{
  "conditioning": "class",
  "cond_dim": 128,
  "targets": ["colour"],
  "cond_dropout": 0.1,
  "logit_normal_time": true,
  "weight_standardization": false,
  "attention": true,
  "weight_decay": 0.0
}
Rows from block 12 of a small class-conditioned image flow-matching model, named by matrix and row number. Rows with one number belong to one channel. Each number is 200 + 30 x the weight over its row's rms, rounded and kept within 0 to 999. All counts start at 0.
After each channel's rows are labels from the 100 images, of 14976 (inputs lightly noised), where the channel reaches its highest value: "top examples" is what is common among them. Only what is clearly more common there than usual is listed. The data: pixel-art sprites of 400 made-up characters on tiled backdrops.
# convs0: first 3x3 conv (model.decb.0.2.convs.0.weight, 128x128x3x3, each kernel summed), inputs 0-127
# convs1: second 3x3 conv (model.decb.0.2.convs.1.weight, 128x128x3x3, transposed, each kernel summed), outputs 0-127

convs0.17,196,210,214,201,200,216,249,175,224,203,189,257,213,253,146,192,203,199,195,149,210,173,208,146,250,208,181,183,165,207,206,209,179,224,160,186,239,207,148,209,146,205,240,194,213,175,160,186,197,155,203,190,215,128,221,184,191,230,141,215,180,214,177,223,178,184,215,186,215,170,141,153,202,205,200,206,224,190,184,213,189,260,179,179,191,266,198,191,250,118,201,207,209,217,198,219,227,186,200,211,248,224,218,252,182,227,226,201,268,204,177,214,173,147,154,200,190,142,185,212,204,179,168,165,264,184,150,187
convs1.17,182,222,185,233,292,194,169,240,249,274,176,214,201,214,156,211,194,187,245,210,231,205,228,218,211,171,203,258,189,204,171,196,185,202,193,174,172,221,207,194,230,165,234,248,262,196,209,206,251,218,197,247,177,180,102,213,217,137,213,197,210,198,163,239,162,170,229,214,160,176,232,225,155,224,203,203,236,183,204,181,208,170,218,209,239,194,144,197,237,252,168,245,192,192,207,195,249,185,169,184,170,173,183,223,194,262,205,155,177,234,226,222,213,203,182,205,178,218,204,178,191,238,222,228,181,185,168,189
top examples: yellow

convs0.29,170,183,201,199,206,167,214,187,241,171,277,183,157,236,208,206,240,210,178,263,231,233,184,179,180,163,195,186,204,180,182,226,181,174,199,198,199,227,177,127,189,197,187,242,197,200,214,232,227,189,171,189,176,216,170,189,161,196,152,203,179,242,188,188,209,194,206,147,157,154,218,196,169,245,204,158,151,192,164,173,245,240,173,140,182,259,270,182,222,167,212,161,219,207,226,198,167,226,203,172,149,198,190,184,169,194,208,126,180,225,228,233,201,188,172,220,142,232,209,222,235,192,170,207,247,204,237,250
convs1.29,160,204,167,211,178,214,175,224,205,233,203,256,197,252,178,186,189,147,244,216,239,247,177,168,190,220,194,156,253,229,241,183,220,163,195,199,153,249,197,188,160,214,237,144,172,230,182,170,208,207,167,209,193,195,228,160,234,197,193,202,211,251,183,212,193,205,156,201,174,199,197,210,181,242,209,201,202,190,163,232,214,184,114,210,267,217,203,206,240,170,185,162,172,179,179,223,177,204,168,173,190,205,259,193,189,183,174,166,153,189,191,134,174,222,156,246,210,166,163,197,203,262,238,223,237,147,203,173
top examples: grey

convs0.116,199,171,179,226,187,185,173,214,167,234,189,142,249,204,237,201,244,207,183,175,214,184,234,192,222,211,211,199,183,156,176,208,201,236,175,166,217,206,267,214,167,236,154,204,244,192,206,217,215,197,189,182,198,168,272,289,240,217,186,233,224,218,189,180,170,200,183,242,173,260,191,204,161,186,219,223,202,200,239,189,179,186,191,133,156,180,217,195,184,217,196,224,198,199,185,184,193,234,167,237,154,254,149,225,206,134,241,237,214,220,205,216,202,158,179,161,215,202,252,157,166,237,137,206,223,166,159,194
convs1.116,205,223,243,177,207,200,244,216,230,192,249,148,206,199,213,205,193,210,229,184,205,201,183,245,207,178,261,164,216,251,220,237,245,134,235,244,159,187,213,214,247,204,208,187,227,235,208,242,193,158,244,210,191,178,175,196,183,192,183,138,211,217,160,165,208,200,164,267,224,216,232,186,257,205,251,229,217,259,207,217,220,204,184,235,258,254,150,214,170,163,162,228,192,162,160,232,191,167,162,230,181,200,195,176,244,227,218,175,203,241,218,161,209,252,209,191,227,179,185,214,208,170,181,256,215,208,207,198
top examples: large; teal

convs0.32,200,179,256,205,209,253,167,218,221,151,191,208,232,196,183,137,185,169,176,215,186,241,210,188,214,228,170,208,226,196,224,192,206,202,236,175,180,213,192,233,254,253,256,190,220,206,186,212,153,168,178,199,142,201,183,277,166,211,255,174,203,183,214,190,213,211,161,184,174,175,129,206,209,239,230,201,168,189,215,175,212,188,213,183,190,192,253,149,164,177,173,162,214,154,240,184,206,168,230,184,202,163,183,169,183,159,254,217,150,201,204,236,182,130,142,155,166,147,211,181,198,188,227,212,182,199,205,244
convs1.32,195,195,188,161,203,238,196,202,207,198,256,168,220,163,166,188,223,247,236,267,193,173,192,209,155,149,190,244,167,227,199,201,229,216,226,233,212,163,173,181,113,167,147,250,165,238,189,194,209,188,212,235,210,196,171,201,166,202,225,246,165,218,225,198,227,184,188,195,203,227,181,158,229,187,210,138,181,229,218,141,203,187,190,201,180,221,155,207,200,187,173,219,200,186,160,192,237,153,167,202,251,196,201,211,191,215,204,195,237,183,265,213,173,281,221,227,226,223,196,153,189,217,206,207,192,111,211,165
top examples: grey

convs0.44,154,217,126,166,207,184,225,210,230,245,181,236,189,147,224,176,125,220,199,226,228,203,202,209,204,155,238,217,216,253,176,224,196,199,166,216,190,207,182,227,199,172,152,237,213,238,196,238,194,209,249,160,227,207,217,206,243,191,194,194,196,224,224,183,167,217,206,160,184,178,192,189,207,191,205,240,192,255,215,214,280,245,206,245,210,194,152,225,175,210,194,157,219,280,167,219,208,218,250,170,199,170,128,244,225,198,216,217,211,234,204,213,211,223,203,172,270,198,183,247,184,252,211,190,208,212,157,201
convs1.44,237,181,205,209,178,201,175,163,192,222,212,158,182,234,143,157,184,194,220,207,111,229,153,152,229,181,158,155,185,196,203,165,186,259,242,183,155,203,144,244,207,231,191,169,270,199,233,216,232,232,192,211,195,189,214,131,190,180,236,165,231,199,211,205,201,225,203,246,233,238,208,188,230,219,189,200,268,173,159,226,157,198,209,146,195,185,235,189,194,181,215,163,199,162,231,232,196,226,186,258,140,201,235,148,200,192,190,185,194,169,155,220,226,217,209,211,170,217,209,180,146,205,179,198,192,193,226,196
top examples: large

convs0.4,250,230,148,214,211,147,241,209,176,187,179,202,166,190,232,197,185,205,214,229,210,208,172,219,219,158,218,128,216,186,215,200,215,206,187,205,191,192,215,138,240,209,194,200,194,238,217,200,142,168,185,190,198,165,187,211,186,141,252,266,205,282,132,222,186,208,193,163,218,168,229,195,222,226,228,215,215,214,192,183,184,211,233,217,252,189,240,262,215,207,189,271,202,200,216,242,209,195,186,270,169,195,203,228,194,242,216,182,231,184,227,144,209,240,224,201,173,237,241,223,181,241,274,195,202,207,207,196
convs1.4,201,205,252,214,208,270,215,202,213,220,217,182,218,179,137,235,198,237,221,224,180,175,206,168,145,146,168,238,232,247,200,158,169,229,182,173,214,204,183,241,147,184,214,204,163,186,195,194,204,219,229,140,166,232,162,180,194,229,182,178,225,135,244,206,176,181,219,233,187,208,215,202,221,209,165,188,230,212,225,183,247,182,203,248,198,188,227,158,175,169,227,190,186,229,198,160,215,179,186,180,204,201,283,215,221,211,162,207,213,172,198,240,167,198,227,155,171,231,166,163,275,194,193,190,141,207,228,265
top examples: grey

convs0.72,249,182,208,164,199,185,134,199,211,221,213,187,251,184,185,201,203,169,186,190,188,195,163,224,255,265,220,161,225,180,153,158,246,204,231,200,194,154,215,230,169,210,192,210,184,177,134,195,183,248,194,240,217,151,162,176,146,168,243,166,209,184,166,161,166,181,246,194,209,210,200,216,205,203,191,222,220,188,196,186,203,221,189,217,215,219,174,169,234,232,255,220,215,159,252,182,167,233,162,208,192,223,250,177,188,188,217,189,176,204,149,226,186,164,213,180,236,188,154,113,218,217,246,179,153,160,202,154
convs1.72,164,190,192,190,277,214,276,187,232,154,190,221,141,249,169,195,199,173,147,200,213,219,177,217,153,222,223,241,216,148,208,172,179,225,177,178,178,215,196,215,199,186,231,211,129,144,233,173,196,163,181,154,205,210,252,247,239,274,189,176,209,205,195,212,242,151,177,189,175,202,226,194,156,192,219,245,197,180,194,193,243,210,215,183,186,182,183,212,181,183,178,168,133,235,188,211,235,230,219,197,172,251,201,235,213,177,234,167,206,179,187,237,141,192,176,188,226,221,216,209,228,201,143,217,189,176,212,182
top examples: large; orange

convs0.23,253,188,202,247,175,155,195,218,155,249,191,195,181,203,238,243,170,182,222,225,201,168,176,162,234,246,211,172,196,218,231,223,217,191,217,208,189,161,220,178,186,199,211,165,124,189,204,165,241,191,182,230,116,206,219,178,197,217,233,193,204,127,173,176,184,154,195,271,209,232,175,180,177,263,193,218,206,194,196,238,187,195,227,192,189,184,213,222,194,157,224,197,171,202,198,169,150,203,209,212,204,193,164,168,187,184,213,197,177,224,169,207,197,253,252,210,177,202,251,257,217,216,204,292,192,257,216,160
convs1.23,222,134,197,221,206,266,239,183,248,182,195,211,182,185,213,177,208,235,201,243,165,199,218,208,199,194,224,226,195,192,205,197,252,212,208,148,244,180,222,256,170,253,200,170,190,222,169,195,201,193,194,259,215,241,182,223,205,158,159,229,209,211,219,165,228,279,188,128,227,177,223,228,221,149,212,201,196,207,202,162,199,226,182,151,180,241,205,210,146,256,191,157,236,169,180,186,216,191,256,161,210,200,200,210,156,183,178,228,237,171,199,227,194,180,180,176,155,173,190,210,212,136,163,190,157,153,204,159
top examples: large; orange; green

convs0.64,168,264,195,160,194,216,221,167,198,186,180,211,178,200,182,181,196,221,177,199,174,198,145,163,261,184,177,168,237,161,213,156,258,185,197,215,177,189,200,201,211,197,221,193,203,155,192,211,201,191,173,146,183,233,170,188,242,211,182,149,261,254,225,170,208,173,232,219,224,221,215,176,218,258,215,203,204,244,191,188,229,193,232,109,198,225,160,227,198,172,160,126,250,147,226,178,180,215,180,195,226,174,145,193,217,240,185,193,241,229,218,172,246,172,177,222,181,216,221,212,204,215,228,237,233,185,139,219
convs1.64,169,248,220,118,230,161,187,186,215,150,219,187,229,204,191,213,207,131,241,204,162,237,198,205,181,268,147,174,218,223,236,200,175,249,193,153,202,226,201,210,181,173,232,170,223,240,223,201,246,218,133,181,219,176,163,192,158,152,220,175,206,253,189,191,226,252,222,214,156,192,194,177,181,175,199,218,190,249,185,205,162,196,202,235,181,170,242,232,193,216,161,226,204,210,192,218,212,252,204,201,179,286,174,191,236,199,178,159,178,204,173,186,174,173,208,159,218,227,264,179,220,215,212,187,237,199,202,185
top examples: grey

convs0.34,205,173,220,241,192,202,207,142,220,230,213,237,187,246,167,265,197,196,205,159,144,241,162,199,220,183,219,174,217,238,166,254,213,250,155,199,213,246,174,187,242,191,138,193,219,189,194,173,192,247,203,148,216,186,253,179,212,210,200,219,190,209,150,168,212,136,216,175,215,200,233,195,195,240,167,201,172,270,178,189,228,198,249,176,211,147,212,251,214,189,182,211,153,195,216,161,190,182,250,192,191,171,175,211,186,203,230,249,165,219,203,223,219,166,153,200,163,215,185,232,165,196,230,162,257,234,178,190
convs1.34,219,189,159,192,204,188,180,188,181,176,205,192,216,168,209,210,174,204,197,144,160,143,182,233,215,242,184,162,211,197,198,175,174,187,222,258,193,207,157,195,228,183,160,221,223,191,192,251,211,153,243,218,148,186,196,224,216,218,161,200,212,164,188,258,215,262,164,197,238,191,177,253,213,185,190,181,204,165,202,231,235,176,208,177,230,213,148,183,168,174,206,222,137,148,191,172,205,175,176,254,204,189,155,124,202,141,208,164,179,151,216,220,191,249,202,245,239,148,197,171,171,173,169,175,221,171,161,239
top examples: large; orange

convs0.111,221,250,201,202,222,235,155,188,195,214,147,194,177,220,224,196,189,213,178,213,145,166,282,143,226,202,236,230,241,263,198,208,170,192,175,211,178,259,219,197,248,211,177,178,221,182,182,183,192,219,219,240,251,176,216,231,209,197,198,158,206,220,172,246,170,245,203,194,201,266,226,176,215,179,154,170,212,286,203,222,222,198,216,167,209,222,150,169,205,230,163,194,190,245,194,190,217,207,168,208,218,154,198,200,225,225,203,208,240,221,195,216,191,228,156,219,213,211,254,211,173,169,207,278,164,154,163,200
convs1.111,179,232,211,197,282,228,232,211,218,217,198,159,176,225,217,170,197,180,202,223,179,167,168,216,219,203,216,219,242,175,192,195,235,211,219,160,255,190,202,200,222,224,206,161,178,222,280,172,192,178,185,210,245,173,228,177,189,225,205,193,183,144,156,177,131,185,165,228,176,159,195,161,173,141,166,183,183,203,172,241,168,169,227,263,238,252,194,150,208,210,205,181,159,206,214,227,147,225,171,153,156,206,203,230,185,161,190,198,188,220,208,151,211,196,179,183,179,195,234,205,217,255,233,205,208,185,272,155
top examples: yellow

convs0.107,195,228,223,215,204,185,247,231,147,226,251,202,246,202,181,183,198,191,200,279,216,242,217,190,131,169,152,260,186,261,164,149,215,207,174,157,270,175,199,202,146,176,206,175,168,197,206,193,213,187,198,238,151,194,217,196,236,161,167,201,212,169,219,172,193,211,244,162,183,238,189,205,190,190,187,158,220,174,184,177,238,145,225,168,183,217,199,193,192,193,151,218,155,196,200,186,190,168,229,227,191,227,235,262,256,239,215,223,163,196,224,160,217,224,179,167,172,181,235,181,199,185,243,181,189,170,203,238
convs1.107,201,208,227,211,196,238,200,221,225,140,215,184,165,156,171,180,171,208,187,181,205,206,189,205,210,194,237,223,222,181,159,251,195,202,198,198,167,178,212,161,178,206,228,216,171,186,216,193,251,254,209,156,203,179,210,206,150,180,213,247,147,246,214,198,196,125,230,254,173,219,174,209,201,176,184,184,173,172,228,231,232,211,215,193,245,173,142,188,172,164,227,176,186,217,252,191,240,278,201,194,184,192,219,200,169,225,222,214,239,218,188,212,137,197,264,210,196,190,178,270,261,264,242,154,219,167,220,193
top examples: grey; teal